python train.py --arch="resnet" --model="image classifier" --dataset="close-ups of made-up surfaces with and without defects" --train_examples=203450 --image_size=32 --crop_scale_min=1 --horizontal_flip=true --translate=0.06 --targets=["material"] --num_classes=9 --norm="batchnorm" --activation="prelu" --depths=[4, 8, 4] --kernel_size=3 --stem="single" --avg_pool_shortcut=true --dropout=0.1 --widths=[48, 64, 96] --mixing="cutmix" --label_smoothing=0.2 --loss="cross_entropy" --head_dropout=0.2 --init="torch_default" --residual_init="none" --optimizer="adamw" --lr=0.0044 --beta1=0.9 --beta2=0.999 --eps=1e-08 --steps=13000 --batch_size=64 --epochs=4.1 --lr_schedule="step" --warmup_steps=650 --weight_decay=0.1
Rows from block 9, named by matrix and row number. Rows with one number belong to one channel. Each number is 128 + 32 x the weight over the matrix's rms, rounded and kept within 0 to 255. All counts start at 0.
# convs0: first 3x3 conv (model.blocks.9.convs.0.weight, 64x64x3x3), inputs 0-21, a 3x3 kernel for each
# convs1: second 3x3 conv (model.blocks.9.convs.1.weight, 64x64x3x3, transposed), outputs 0-21, a 3x3 kernel for each
convs0.21 [111  97 103  96  79  88 112  92 104 141 144 127 119 126 128 132 161 158 104  79  58  87  71  62  73  64  60 118 122  78  90 127 106 107 136 121  83  74 102 104 111 140 126 123 147 146 146 128 142 137 119 117 140 122 119 111 143 113 110 148 117 142 171 126 116 133 134 109 148 132 105 174 147 143 149 161 155 157 144 127 134 134 149 142 140 153 150 139 147 148 102 109  86 138 137 108 128 120  99  79 102 148  93 116 152  78 103 146 175 168 145 126 110 124 162 161 154 155 151 153 150 145 140 141 144 131 106 105 103 108 120 116 107 125 112 207 225 237 226 240 255 222 235 233 151 160 134 165 170 143 163 163 133 111  93 123  99  88 118 103  95 132 124 132 136 147 142 134 142 130 120 121 120 116 131 132 128 120 118 113 118 108 121 106 101 116 105  99 112 133 119 103 143 130 117 133 118 110]
convs0.22 [151 151 155 160 159 158 152 156 156 138 128 133 133 121 135 129 123 126 126 114 121 121 111 121 124 119 128 153 157 165 140 138 148 151 145 160 160 167 156 162 168 171 178 194 179 131 131 126 127 122 131 129 127 139 131 103  98 107 102  86 113 124 107 128 146 142 123 147 123 130 144  90  75  78  83  80  84  74  91 100  85 134 141 145 119 126 130 117 117 120 117 126 127 112 128 139 110 128 128 196 193 175 204 201 178 199 197 157  99  73  61 133 112 109 153 150 135 136 146 144 148 148 146 140 159 148 114 113 114 107 106 109  94 100  97 105 103 122  93  87 105  88  95 109 157 156 160 149 152 156 154 153 163 141 156 160 144 159 165 137 148 153 127 122 129 129 120 130 124 113 115  93  99  94 105 109 108 112 120 115 151 167 149 164 175 163 151 160 150 121 133 129 120 134 132 125 136 130]
convs0.23 [136 119 131  97  88 109  96  76 103 129 100 125 130 122 113 148 162 125 158 137 135 158 139 133 158 144 135 108 118 103 110 124 106 101 133  89 105 131 143 101 116 150 115 116 146 133  86 112 135 137 134 179 145 125 158 138 160 164 130 149 118 112 146 117 146 174 101 113 157 107 134 162 152 178 193 158 175 190 167 172 178 133 143 154 170 177 172 169 177 170 128 130 106 173 170 127 175 172 119  97 126 180 120 139 188 105 139 185 144 102 113 159  91  89 115  79  67 127  91 143 136 139 146 159 152 129  72  74  97 101 102 105 123 144 120 234 234 253 246 246 255 236 242 255 150 150 133 176 181 153 174 182 145 148 150 196 104  95 145  94  93 134 175 164 166 163 156 145 168 157 135 115 118 127 112 108 118 126 120 124 161 163 166 140 145 148 141 142 151 104 100  91 115 101  98 117 100  84]
convs0.24 [132 132 132 129 130 128 126 124 122 113 103 101 108 101  92 106  97  98 142 142 140 145 148 147 146 150 136 122 116 107 127 125 112 128 122 112 123 133 137 125 133 136 123 128 133 129 127 134 128 125 128 128 130 120 133 128 143 125 120 129 120 120 134 111 116 128 109 113 122 119 116 121 135 141 142 132 143 149 142 148 158 131 131 124 137 136 127 137 135 125 139 133 130 138 130 121 132 121 115 120 124 144 117 123 139 114 124 139 133 125 127 133 118 113 126 115 119 128 118 127 124 119 122 126 119 117 142 145 143 142 147 144 140 143 138 134 141 154 134 148 159 140 153 160 133 128 117 140 133 117 133 130 116 147 150 154 140 141 148 139 144 151 135 135 137 136 143 143 141 146 143 131 130 131 129 134 138 137 140 143 129 131 130 129 130 130 129 130 131 123 126 124 120 124 122 125 123 119]
convs0.25 [116 118 109 141 144 134 144 148 137 138 145 143 153 156 157 168 166 167  97  99  93 127 133 130 134 138 127  89  98 106 106 124 144 122 136 139 119 121 110 157 174 153 167 181 158 127 147 121 134 122 112 118  98  98 126 158 148 117 139 165  92 105 119 131 124 115 142 137 146 133 132 165 120 128 127 132 138 145 112 121 131 110 108 106  99  79  89  81  56  72 116 108  96 141 137 115 131 127 105  89  86  94 105  91 119 115 107 122 150 177 166 148 152 164 149 154 148 173 171 146 164 146 138 145 108 121  79  85  79 103 109 109 102 111 120 129 105 101 145 117 122 122 108 105 127 124 122 116 120 123 115 115 121 144 141 129 167 165 157 143 144 135 124 128 126 139 148 149 158 164 155  90  84  99  99  91 116 111 107 123 115 113 116 123 124 121 133 132 133  81  71  77 140 148 138 152 168 145]
convs0.26 [152 144 151 172 160 151 160 151 138 124 133 129 182 145 118  86  94 101 113  92  94 103  81  85  75  91 109 131 119  94 128 140 141 145 180 176  82  55  40 152 154 104 180 162 152  89  57  75  68  87  99  90  82  78 126 155 113 203 202 226  68  96  95  46  60  15  71 135 126 113 170 229 108 123 120 106 105 105  79  94 132 110  82  79  98  77 109 143 107 141 137 146 137 110 142 181 118 118 137 102 111  75 159 153 126 146 130 123 233 219 160 189 208 188 125 102 140  53  55  85 105 136 118  90 112 149 157 154 153 128  91  98 153 112 115 123 108 136  98  96 125 136 109 155 112 118 100  96  95 131 131 135 155  41  45  21 103  90  63 181 145 111 166 168 161 147 137 152 142 145 154 121 120 138  70  65  82 104 110 120 137 137 147 150 140 157 127 118 131 133 120 134 121 126 128 133 139 144]
convs0.27 [125 125 138 132 130 144 133 135 143 130 133 124 125 129 132 114 127 118 135 126 129 131 122 119 130 129 136 123 121 134 107 109 109 118 117 123 169 185 173 184 196 186 195 214 193 100 109 113  88  87 116  97 105 100 130 128 103 103 118 100 110 124 102 114 127 106 109 134 120 120 145 104  94 103  94  97 113  95 105 116 102 138 139 134 130 124 124 128 119 115  98 114 123 106 125 127  95 116 122 223 232 184 227 225 187 228 238 191  77  68  71 101 103  80 120 106 101 107 138 130 112 137 135 127 140 126 117 115 115 116 115 107 114 107 105 136 127 126 126 112 119 120 116 109 111 115 126 103 105 112 104 106 116 118 139 145 122 143 150 111 134 141 121 118 131 118 101 112 110  96 100 107 109 112 110 113 116 119 121 120 159 170 159 162 172 168 158 162 156  88 104 106  92 110 104 100 107 106]
convs0.28 [128 141 133 131 140 127 137 136 125 109 109 143 139 121 144 168 143 162 105  88  52 101  79  62  77  54  49 118 123 123 158 170 143 155 161 148 122 134 113 143 171 160 178 201 165 147 142 100 170 135  86 140 131  46  98 137 177  89  97 172 138 139 182  78  74 208 104  56 238 114  77 243 131 144 134 139 155 142  95 141 123  59  84 108  81  86 107  92 108 128 143 149 111 161 164 119 139 136  97  83 113 129  74 106 111  79 107 103 169 153 154 173 160 160 102 117 153 147 127 123 149 118  91 122 105  82  81  78  87  92 104 100  75 108 123 143 141 114 145 146 107 115 128  75 109 116 126 116 124 124 129 135 121 141 125 121 142 136 128 129 127 117 152 162 161 134 142 148 130 139 130 135 120 120 110 102 102  88  94  89 132 123 130 122 117 121 115 125 124 167 163 111 158 162 111 129 134  90]
convs1.21 [116 115 118 117 112 112 122 119 116 143 154 175 156 170 185 145 164 167 118 122 105 127 127 111 123 137 116 160 174 174 176 209 193 157 184 180 132 134 135 134 122 129 119 125 131 110 121 111 124 149 144 122 139 135 124 132 125 115 109 113 104 100 116 154 139 155 141 131 150 141 120 148 151 157 157 145 155 162 129 144 142 142 150 158 143 152 164 157 168 179 140 178 201 154 181 207 163 188 205  90  86  73  80  86  73  92  95  79 127 147 133 124 147 131 127 142 123 100 123 124 117 136 145 101 120 130 141 140 145 122 110 119 134 119 119  77 122 121 101 139 151 114 138 132 139 150 161 129 149 150 113 122 132 126 127 134 124 127 135 120 125 130 133 154 166 134 155 156 139 152 152 124 150 160 125 147 157 131 151 149 128 125 125 125 123 123 128 130 128 128 143 136 140 151 143 128 139 135]
convs1.22 [128 121 115 113 103 100  94  84  79 137 128 126 147 134 124 143 127 127 116 113 118 103 101 105  90  92 101 145 129 128 157 148 147 154 144 172 119 118 122 121 116 119 110 107 109 122 123 118 136 131 127 140 119 117 144 134 133 134 130 124 131 130 130 119 138 144 134 148 150 132 139 146 148 146 139 139 137 137 147 140 140 138 130 117 130 125 115 119 123 117 138 145 133 140 147 132 130 137 127  43  41  33  31  38  52  17  46  47 134 141 143 137 136 130 129 133 126 118 114 108 122 119 116 117 121 116 110 112 104 116 116 112 107 109 110 186 157 140 183 165 151 205 188 176 205 197 193 206 193 187 204 191 191 102  86  69  95  92  72  95  83  72 150 144 141 136 129 131 141 131 126 125 113  97 118 106  91 126 109  99 136 134 142 134 132 139 139 138 144 113 115  99 116 111 101 101 102  93]
convs1.23 [ 95 108 110  97 103 111 101 111 112 141 154 186 142 161 181 112 126 154 149 150 126 138 149 143 137 141 147 154 197 229 140 182 217 103 104 146 116 115 114 111 103 116 102 109 106 104 134 124 117 138 125 101 118 139 110 122 125  84 115 113 106 107 120 139 115 123 145 113 135 138 127 135 160 195 209 148 181 196 119 137 150 161 176 183 168 180 184 160 177 179 140 169 183 143 169 177 123 149 159 130 160 142 118 155 146 119 143 131 140 149 125 129 143 117 129 129 111 127 156 163 121 140 148  97 121 131 165 163 156 171 159 157 171 173 168 123 187 175 100 162 173  94 124 132 143 189 213 137 194 204 128 137 165 137 137 140 131 133 143 131 127 138 130 169 192 108 160 177  81 130 145 140 185 223 136 179 213 140 183 206 135 135 137 133 138 136 131 136 134 156 182 168 142 179 170 124 147 145]
convs1.24 [123 124 123 121 121 122 121 120 119 125 133 137 126 128 135 119 118 128 120 126 121 123 134 130 124 137 139 141 130 153 140 133 168 135 130 158 126 126 131 126 128 131 125 127 130 120 123 122 123 129 121 118 127 117 131 127 127 128 125 127 126 125 124 128 125 123 126 123 125 129 130 128 119 119 134 121 119 135 131 133 148 122 129 135 123 129 135 115 122 127 120 119 123 121 120 124 117 117 123 130 130 131 128 125 130 126 124 128 123 124 124 124 128 127 124 127 123 111 121 124 124 130 133 116 128 122  98 113 113 105 116 117  97 110 108 110 123 141 117 132 151 124 141 140 131 131 138 128 129 133 125 124 128 123 125 130 123 124 128 129 127 131 108 119 135 110 121 138 116 126 138 111 115 128 113 117 129 126 130 141 134 134 133 133 134 133 133 134 135 128 127 128 131 130 131 133 134 135]
convs1.25 [143 157 138 142 151 141 113 110 118 148 140 138 145 139 144 109 111 132 155 148 158 152 144 171 165 167 169  69  24  58  44  15  23  79  70  61 122 124 123 120 121 120 111 105 113 148 152 143 175 197 180 134 161 151 147 166 162 157 134 137 161 132 122 140 143 123 152 150 133 134 146 129 129 169 146 151 170 162 168 188 177  88  75  75 103  92  89  98 102  95  82  72  65  81  67  65  93  81  80 127 127 126 121 125 120 128 129 128 156 169 183 147 157 164 157 159 150  79  95  87 113 116 119  94 113  70 118 121 102 120 125  97 107 104  92 116 126 134 150 164 167 212 202 192 110 101 105  90  86  92  96  82  89 152 156 147 142 142 136 125 133 128 106 104 115 113 111 125 127 125 140  98  96  82 101  99  88 121 124 115 152 149 146 150 147 143 155 150 148 103 110 107 108 120 113 113 115 118]
convs1.26 [110 112 100  93 102 113 115 126 125  98  75 103  57  37  69  62  51 113 131 133 152 125 113 131 156 120 130 122 110 137 107 110 117 130 152 121  95  97 115 133 120 123 108 113 119 178 171 192  68  75 150  84 108  99 133 124 139 151 109  95 131 112 126 153 131 125 135 115 137 143 127 156 120 106 130 111 108 118 161 121 146 130  71 116  89  34  74 105  82 108 146 106 126 125  90 126 116 100 108 131 104 147  73  48  99 145 119 159 135 124 132  73  63  95  74  97 115 150 154 176 111 106 126 115  74 105 102 101 131 108  93 152 183 186 210 225 152 212 173  91 174 230 162 222  93  45  83 104  83 119 102 118 134 129  99 137  69  49  82 109  78  89 132  82 133  82  49  95 104  73 135 127 109 132 104  90  99 134 107 128 184 170 175 161 144 157 167 148 150  95  79   7  82  56  49 132 123 114]
convs1.27 [117 116 107 100 101  91  81  84  75 135 127 131 140 135 137 125 127 136 103 100 110  92  93  97  90  87  94 122 117 110 117 108 107 135 131 134 133 131 133 132 124 123 116 110 112 109 117 119 136 138 128 125 127 122 131 135 128 130 127 124 127 126 124 133 145 140 135 143 142 134 143 145 137 129 139 133 126 129 128 126 123 137 135 126 130 125 120 126 119 117 132 138 129 131 135 129 130 133 129  43  47  48  38  33  50  32  36  61 136 158 155 129 136 138 123 136 131 115 117 119 117 121 116 100 112 103 117 125 125 119 125 124 123 126 134 164 140 122 165 150 133 179 163 148 121 116 106 123 122 113 126 125 119 112 100  89 107  95  85 105  97  84 144 143 145 136 131 133 136 127 123 119 106 100 113 102  94 120 105 100 144 141 150 141 138 149 147 146 151 103 105 102 104  99  86  98  97  90]
convs1.28 [113 125 120 112 129 127 110 112 116 117  92 118 106 125 129  92 121 139 155 164 158 147 151 174 163 166 171  49  57  93  73  90 112  94 117 127  90  98 124  97 101 126 101  98 118 171 208 157 175 213 176 121 163 147 149 165 165 171 163 162 172 152 161 132 141 113 143 165 115 124 163 129 116 130 130 141 154 167 152 162 166  86  74  55  87  51  26  77  50  15  68  66  99  84  90 115 121 106 111 118 122 118 117 122 117 121 127 122 173 187 160 162 192 179 147 153 150 110 137 100 123 112  99  70  64  39 104  93  89  97 114 104 109 117 110 138 136 168 129 135 179 131 130 202 126 123 123 119 110 110 107 104 107 117 151 151 108 154 163 102 141 153  73  55  36  49  38  25  83  76  68  47  48  64  60  49  76  93  79  87 172 175 173 168 169 171 171 175 172  70  93 108  87  99 120  99 103 126]